{"train_examples": 78125, "n_mels": 80, "rnn": "gru", "precondition_frequency": 10, "adamw_lr_other_params": 0.00086}
Rows from block 4 of a small audio frame classifier, named by matrix and row number. Each number is 128 + 32 x the weight over its row's rms, rounded and kept within 0 to 255. All counts start at 0.
Before each channel's rows are labels from the 100 clips, of 14976, where the channel reaches its highest value: "peak on" is the class under the peak. Only what is clearly more common there than usual is listed. The data: single English command words and digits, spoken by a formant synthesiser in many voices. In brackets: how many of the 100.
# conv: width-3 conv (model.blocks.4.conv.weight, 192x192x3, each kernel summed), inputs 0-191

peak on: /l/ (32); /v/ (30)
conv.29 [149 110 114 117 115  98 161  78  91 126 119  89 175 111 117  96 100  87 105 146  90 159 127 177 108 147 128 108  93 158 127 159 128 112 173 112 102 102  65 143 169 122 124 130 168  65  86 169 142  92 117 161 130  85 118 127 140 116 182 130 128 130  91 109 135 182 161 211 120  79 114  75  85  93 110 118 156 121 169  94 150 123 158 145  99 167 128 140 160 146 186 129 135 189 164 118  93 155 173  83 146 200  64  98 107 133 103 114 170  99 195 124 117 173 241  83 148 143  91 155  70 179 114 169  99 101  88 170 142 111  90 128 104  99  96  62 108 165 153 133 108  90 132 112 106 102 110 110 137 158 124 145 156 128 104 131 108 111 136 102 111 153 126 136 130 160 132  93 128 121  94 131 126 120  96  69 124 130 100 113 106 180 100 178 108  41 127 128 138 128 159 186]

peak on: /k/ (64)
conv.117 [ 40 146  77 174 197 155 124 176 139 184 133 111 128 165 141 121 173 116 191 156 143 116 137 130 111 145 164 186 134 180 103 138 185 106 123 135 158 121 166  98 121 181 132 116 165 137 190 133 137 107 135 121 147  98 126 124 172  58  63 133 134 142  83 137  96 105 177 100  88 152 153 143 136 106 163 173 115 111 118 126 105 136 162 146 130 118 129 116 105 127 106 119  74 115 137 175 115 121 156 100 124 140 166 167 126 132  94 147 135 162 152 162 115 165 111 125 132  89 127 133 105  94 152 186  98 173 114 105 121 160 100 177 119 116 125 126 135 121 157 128 245 126 130 132 128 119 180  95 203 105 107 178 101 114  90 182 173 134 100 157 144 108 115  75 112 145 139  65  75 184 169 154 167 160 100 188 106  93 111 109 123  92 183 136 125 178 118 158 107 185 182 139]

peak on: /ɛ/ (44)
conv.25 [145  86 189  64 125  33 161 226 174 128 197 141 127  99 154 120 135 148  89 112 158 116 161  90 155  71 124  73  85 115 132  86  84 140 146 113 121 165 105 137 108 175 121 100 112 136 184 119 152 131  97 113 129  76 148 134 128 107  98  76 162  91 118 127 118 144  99 187 123  87 127  90 141 142 130 113 103 125  60 104  70 193 143 141 136 129 123 102  92 134  94 133  96 110 133 133 158 133 114 129 128  64 141 141  74  92 117 125 169 130 149 103 100  83 176  99 103 123 140  71 171 128  88 116 149 167 139 115 143 117 130 156 150 126 115  51 139  99 132 191 116 163  86 133  94 125 100 132 172 145  92 127 126  88 112 130  70 134 159 140 110 153  72 185 159 106 110  66 157  99 121 164  95 155 163 111 126 128 117 144 129 102  64 100 112 108  98 116 140 103 134 216]

peak on: /k/ (98)
conv.179 [152 103 131 112 170  71  92 137 172 170 124  98 147 130 147  43  47 163  89 127  88 138 109 155 117 137 150 101 170 156 145 149 141 136 126 128  92 151 162 124 177  81 130 120 142 155 108 179 182 107 103 129 121 169 137  80 123  99 101 125  95 114 143 134 121 156  55  68 166 135 137  69 151 158 128 115  78 168  82 166 127 128  59 139  97 123 107 138 105 138 118 118 118 120  98 104 172  93  64 118 123 130 157 115 180  92 127 134 100  78 135 129 145 119 120 143 170 160 128 137  84 148 145  63 170 151 118 117 144 179 132 237 139 109 171 161 131 108 109  95 121 110 171 140 125 161 102 154 192 193 131  79 102 127  97 109  92 140 134  94 127 104 231 170 100 166 132  84 125 121  93  91  96  89 142 188 138 165 132 131 149 148 154 128 104  79 106 133 114 129  92 119]

peak on: /k/ (99)
conv.180 [150 165 143 127 108 180 138  87 159 199 155 124 170 128 158 128 139 103  95 140 127  83 134 108 118 166  86 112 146  52 211 128  61 149  83 120 124 141 104 176 133 139 129  63 135 129 122 119 128 174 142 153  47 116 159  57 157 190 163 131  88  78 150 144 146 104 137 132 118 114 109 137 210 170 153 107 126 188 141 160 171 120 112 128 100  89  69 134 180 148  83 123 172 143 124 169 137 160 105 134 176 139 147 109 130 103 126 133 141  99 118 155 133 196 162  96 202 127 117  59 111  90  96 110 186  93 132 131 109 136 112 167  47 137 135 167  65 171 175  54 117 110  99 129 118 137 169 128 155 101 182 160 154 122 158 117 143 115 128  84  95 129 135 122 147 128 127  92 139  88  92 137 132 170 115 133 147 136 122 146 126 108 147 105 132 146 160 154 187 106 130 125]

peak on: /ɛ/ (40)
conv.190 [ 94  94 141 117 128 158 168 106 167 159 128  88 104 143 109 160  93 115 127 143  82  97 155 121 132 176  90 135 162 128 134 150  94  84 125 151 132  81 125 116  99 115 170 201  88 109 159 112 110 169 131  95 155 151 125 128 201 164 107 148 133 121 116 103 194 130  67 149 128  73 110 129 148 128  82 112 106 113  87 128 132 128  76 131 123 123  61 146 104 111  97 117 144 153 122 162 126 147 174  87 144 137 107 114 147  88  99  29 130 153 107 117  62 101 135 102  87 189 145  55 123 104 124 151 131 121 120  72 162 140 149 152 169  40 131 130 151 105 167 112  94 181 128 130 146  78  94 149  76 131  99 162 124 131 131  99  74  94 167 125 171 179 121 117  60 118  92 145 121  48 107 141  96 109 147 146 119 156 178 146 181 144 187 127 128 133 105  80 190 128 126 193]

peak on: /l/ (54)
conv.159 [123 119 129  64 102 146 160 106 111  82  46  87 128 118 108  98 128 129 122 105 119 106  98 128 131 110 104  88  68 114 169 143 131 179 151 112 160 135 104 150 106 179 214 149 153 136  86 113 162  56  77 158 153 210 113 128 143 144 166 169 123  93 135 128 114 106 110 150 173 173 123 125 152 111 128  48 125 128 140 147  25 151  67 106 162 126 103 140 135 128 134  59 106 119 176 158 177  79 132 153 142 142 114  81 120 130 112 144 162 103 162  93 149  99 157 127 166 149  91 107 128 145  93 143 101  69 110 171 109 101 188 137 175 128 123 127 133 127 131 128  98 143  72  99 161 109  96 103  98 144 113  88 163 140 110 154 122 118 138 105 182 128 144 157 121 169 134 139  97 131 153 173 109 114 189  64 156  97 154  83 130 140 132 196 177 141 167  62 119  80 108 138]

peak on: /ɹ/ (82)
conv.156 [127 188 131 147 148  99 150 103  99 136  89 124 147 125 153 128  49  95 114 100 166 132 101 124 170 157 132 161  94 112 126 113 170 187 182  88 112  45 108 185  72 137 128 101 107 165 149 129 128 131 159 114 177  40 155 158 126 114 144 113 108 119  78 120 155  99  86 114 154  75 132 154 152 112 128 119 120  84 123  55 223  99 150 140 126  62 163 151 106 122  99  96 132  76 170 142 128 183 128  99  80 141 129 149  98 119 147 138 137 108  73 122 152 133 139 101 171 113 131 107  87  82  49 127 128 143 123 204  52 128 142  87 108 119 140 177 122 175 105 127 128 142 100 168  81  74 120 160  85 123  87 178 143 150  99 128 178 152 141 150 176 110 118 124 144  95  83 178  91 153 168 128 134  89 128 151 151 114 116 103 125 142 145 146 130 119 152 112 129 105  65 152]

peak on: /k/ (39); /d/ (26)
conv.88 [ 83 123 145  66 172  83 133 127 180 130 201 167 108 126 142 147 140 173 148 128 129 105 123 137 127 137 136 105 137  94 147  57 103 169 172  19 153 128 140  72 156  83 130 169 173 150 113 175 128 221 128 154 109 136 100 147 139 113 115 105 186 128 124  92 148 125 122 161 142 118 118 111 116  82 109 173 192 140 209 161 142 124 127 118 197 114 111 145 128 185 160 143 135 123 106 123 122 123 136 143 112 126 178 134 148 143 177 130 153 173 160 125 126 176 218 141 138 180 148 119 120 141  99 107 158 135  77 194 167 162  64 172 114 112 146 113 118 143 163 115 177 104 124  76 108 131 153 154 152 173 118 137  98 156 147 177 124 152 149 168 126 173 191 132 128 143 118 141 143 104 130 128 124 166 108 116 127 108  98 115 109 146 131 135  52 143  83 132 126 172  51 136]

peak on: /z/ (45)
conv.60 [101 139 135  70 144 121 137 145 161 128 128  88 191 135 128 102 147 139 129 136 141 108 136 159 167 144 120 164  94 112 136 114 166 125 140 111 106 123 118 180 132 152 159 120 135 153  73  77 104 128  71 104 120 163  75 145  91 142 119 118 100 158 135 124 115  89 114 158 138 159 152 120 106 151  97 125  71 120 119 167 172 162  92 145 128 150 160 145 148  98 206 117 118  98 120 122 163   9 112 143 230 139 152 215 163 118 113 145 106 183  74 211 110 128 109 103 146 103 140 126  96 118 162 131 134 148 152 107 142 121 150 136 150 124 137 128 169 117 156 136  59 114 117 157 159 204  73 118 122  88 157  54 123 142 135 139 116 169 184 165 125  75 150 161 143 127 143  95 144 120 131 138 188  97 104  62 142 167 134 128 105 102  71 174 143 128 164 121 181  79 186  95]

peak on: /ɛ/ (31); /ɔ/ (27)
conv.16 [137  93 167 190 115 128 100 168 137 117 151 118 144 172 130 174 151 163  78 150  72 150 147 117 117 128 102 143  91 166 139 159 114 122 133 121 141 164 147 118 147 110 126 123 128 144 134 104 128  80 132  96 117 107  93  64 172 109 176 122 114 131 156 108 131 110 175 129 112 173 127 196 168 152 149 141 195  87 130 100 162 119 170 145 135  88 130 111 111 143 122  58 133  90 116  94 128  95 131  40 128 100  67 128 149 103  81 122 144 145 138 174 118  93 168 119 120 158 104 178 131 181 156 140 118 112 159 168 154  99 128  87 116 113 137 103 128 170 131 156  91 125 148 124 168 143 174 178 103 132 158  94  87  68 115 126  93 198 101 127 117 152  88  35 120 152  63 142 128 123  83  65 127 152  80 128 130 107 113 193 123  94 197 208 202 136 123 147 159 114 101  70]

peak on: /ɛ/ (49); /ʊ/ (25)
conv.42 [151 129  85  91  93 126 138  77 101 152 101 128 117 123 196 172 137  99  90 157 134  96 119 136 182 150  85 145 158 129 145  75  64 135 164 168 151 128  86 144 121 147 128 143 162  83 106  61 130 102 168 139  96 104 189  93 116 138 124 160  91 143  46 133 149  96  72 108  70 168 101 121 131 153  88  60 128 127  90 100 105 126 105  56 145 177 132 142 112 131 155 171 127 221  90 120 169 123 117 106 128  97 105 160 162 150 120 104 108 152 130 113 152 131  64 110 106  62 162  87  99 106 151 175  88 133 122 136 145 139 164 108 179 133 144  98 144  51 180  83 168 162  76 154 160 150 138 103 170 140 140 109 126  84 128  99 131 107 153 110 100 189 110 161 113 157 102 146 157 136 161 128 112 137 118 100 180 123 134 114 199 148 151 136 102 100 163 187 111  98 117 100]

peak on: /ɛ/ (29)
conv.152 [136 114 128 127 162 147 160 117 168  87  45 170 157  91 188 118 159 198  96  93 114 165 141 138 126 188 134 146 155 115 139  92  78 164  88 128 144  89 145 171 105 124 122 113 143 133 145 154 158 104 111 133 138 139 110 147  79 181 144 181 198 110 149 112  95 139 154 156  84 112 124 104 150 148 135  92 101 122  80  59 128  69 175 108  99 127 143  74 162 153 121 125 144 117 130 107  54  85 141 112 142 107 164 137 139  99 159 220  98 140  86 135 145 105 113 124 103  59 137 165 157  98 123 128  73 142 140 130 177 162 100 141 122 188  77 107 132 112 163 159 129 139 137 114 154 154 175 154 126 126 136 116 111 127 143 194  77 123 143 140 163 137  48 131 154 109 144  82  69 105 139 107 112 159 123 122 147  87 138 123 153 104 102 135 194 138 157  55 118 104  38 138]

peak on: /z/ (25)
conv.1 [191 123 127 106  84 181 142 174  92  73 142 137 141 110 135 132 139 126 113 156 122 126 152  91 109 134 148 123  86 154 114 151 133 101 118  80 133 104 123  98 130 133 150 183 134 133 189 149 167 111  96 167 194 145 128 104 216  95 150 143 104 108  56 178 114 102 163 123 133 117 100 140 128 149 138 138 111 145 144 129 180 127  91  96 110  89 170 111 137 125 107  85 143 154 151 104 150 148 142 104 177  86 115 144 161 141 179 111 141 144  90 109  77  88 176 132  87 171  67  90 136 140  92  96  97 122  59 159  63 113 145 144 156 101 180  87 155  95 158 153 162 141 103 128 113  79 169  68 131 128 113 161  82  93 114  96 128 157 195 100 133  70  71 195 121  96 154  74 125  72 114  87 131 224 116 143 126 117 136  93  88 133  87 100 147  87 147 138 126 110  79 117]

peak on: /k/ (89)
conv.89 [126 168 171 110 125 111 133 144 104 171 142 158 122 146 145 105  89 101 128 104  75  99 125 104 151  73 107 131 119 137  68 131  96 178 128 140 101 141 101  93 132 142 120 183 153 161  94 128 126 124  99  92 125 123 128 115 174 129 110 137 146 114 161 138 163 113 155 125 201  83 136 137 115 167 164 158 132 124 137  93  76  89 162 173 166 133 105 121  62 151 176 144 155  95 103  98 179 140  89 133  98 168 176 167 165 118 134 179  82  98  58  86 165 110 139  80 105 150 126 132 118 132 143 133  97 142 114  73  91  68 106 182 157 111 162 137 214 154 121 169 166 138  75 117  68 128  71 114 176 112 126 151 132 153 215 145 168 142 118 167 121 123 140 126 147  76 198  49 121 172 106 158 147 118 157 177  75  99 190 141 120 112  91 185 117 117 152  90 145 128 142 144]

peak on: /k/ (93)
conv.76 [114 142 132 107 158 165 119 143 171 137 138 138 150 148 165 167 163 126 110  99 140 105 185  56 190 117 145 129 165 107 122 110  91 103 215 111 144 162 162  69  43 161 131 150 157 153 166  92 132 130 147 116 125 106 106 137  96 124 116 104 112 123 154 196 131  72 182 172 124 106 139 146 169 182 172  71 117 126 122 105  98  96 147 149 157 119 126 141 137 113 128 115 102 146 156  90 128 148 152 126  91  81 122 202 133 132  75 113 114 185  97 114 128 147 126  98 117 118 121 139 118 119 157 192 144 150 142 143 119 116 142  91  30 107 119 159 147 113 125 131 125 147 113 151 108 130  94 137 147 176 124 160 135  81 126 166  99 128 109  65 117 132 139  94 111  92 128 188 158 117 153 114  82 219 171  49 210 128 121 171 139  95 220 127  91 109 126 157 147 159 156 128]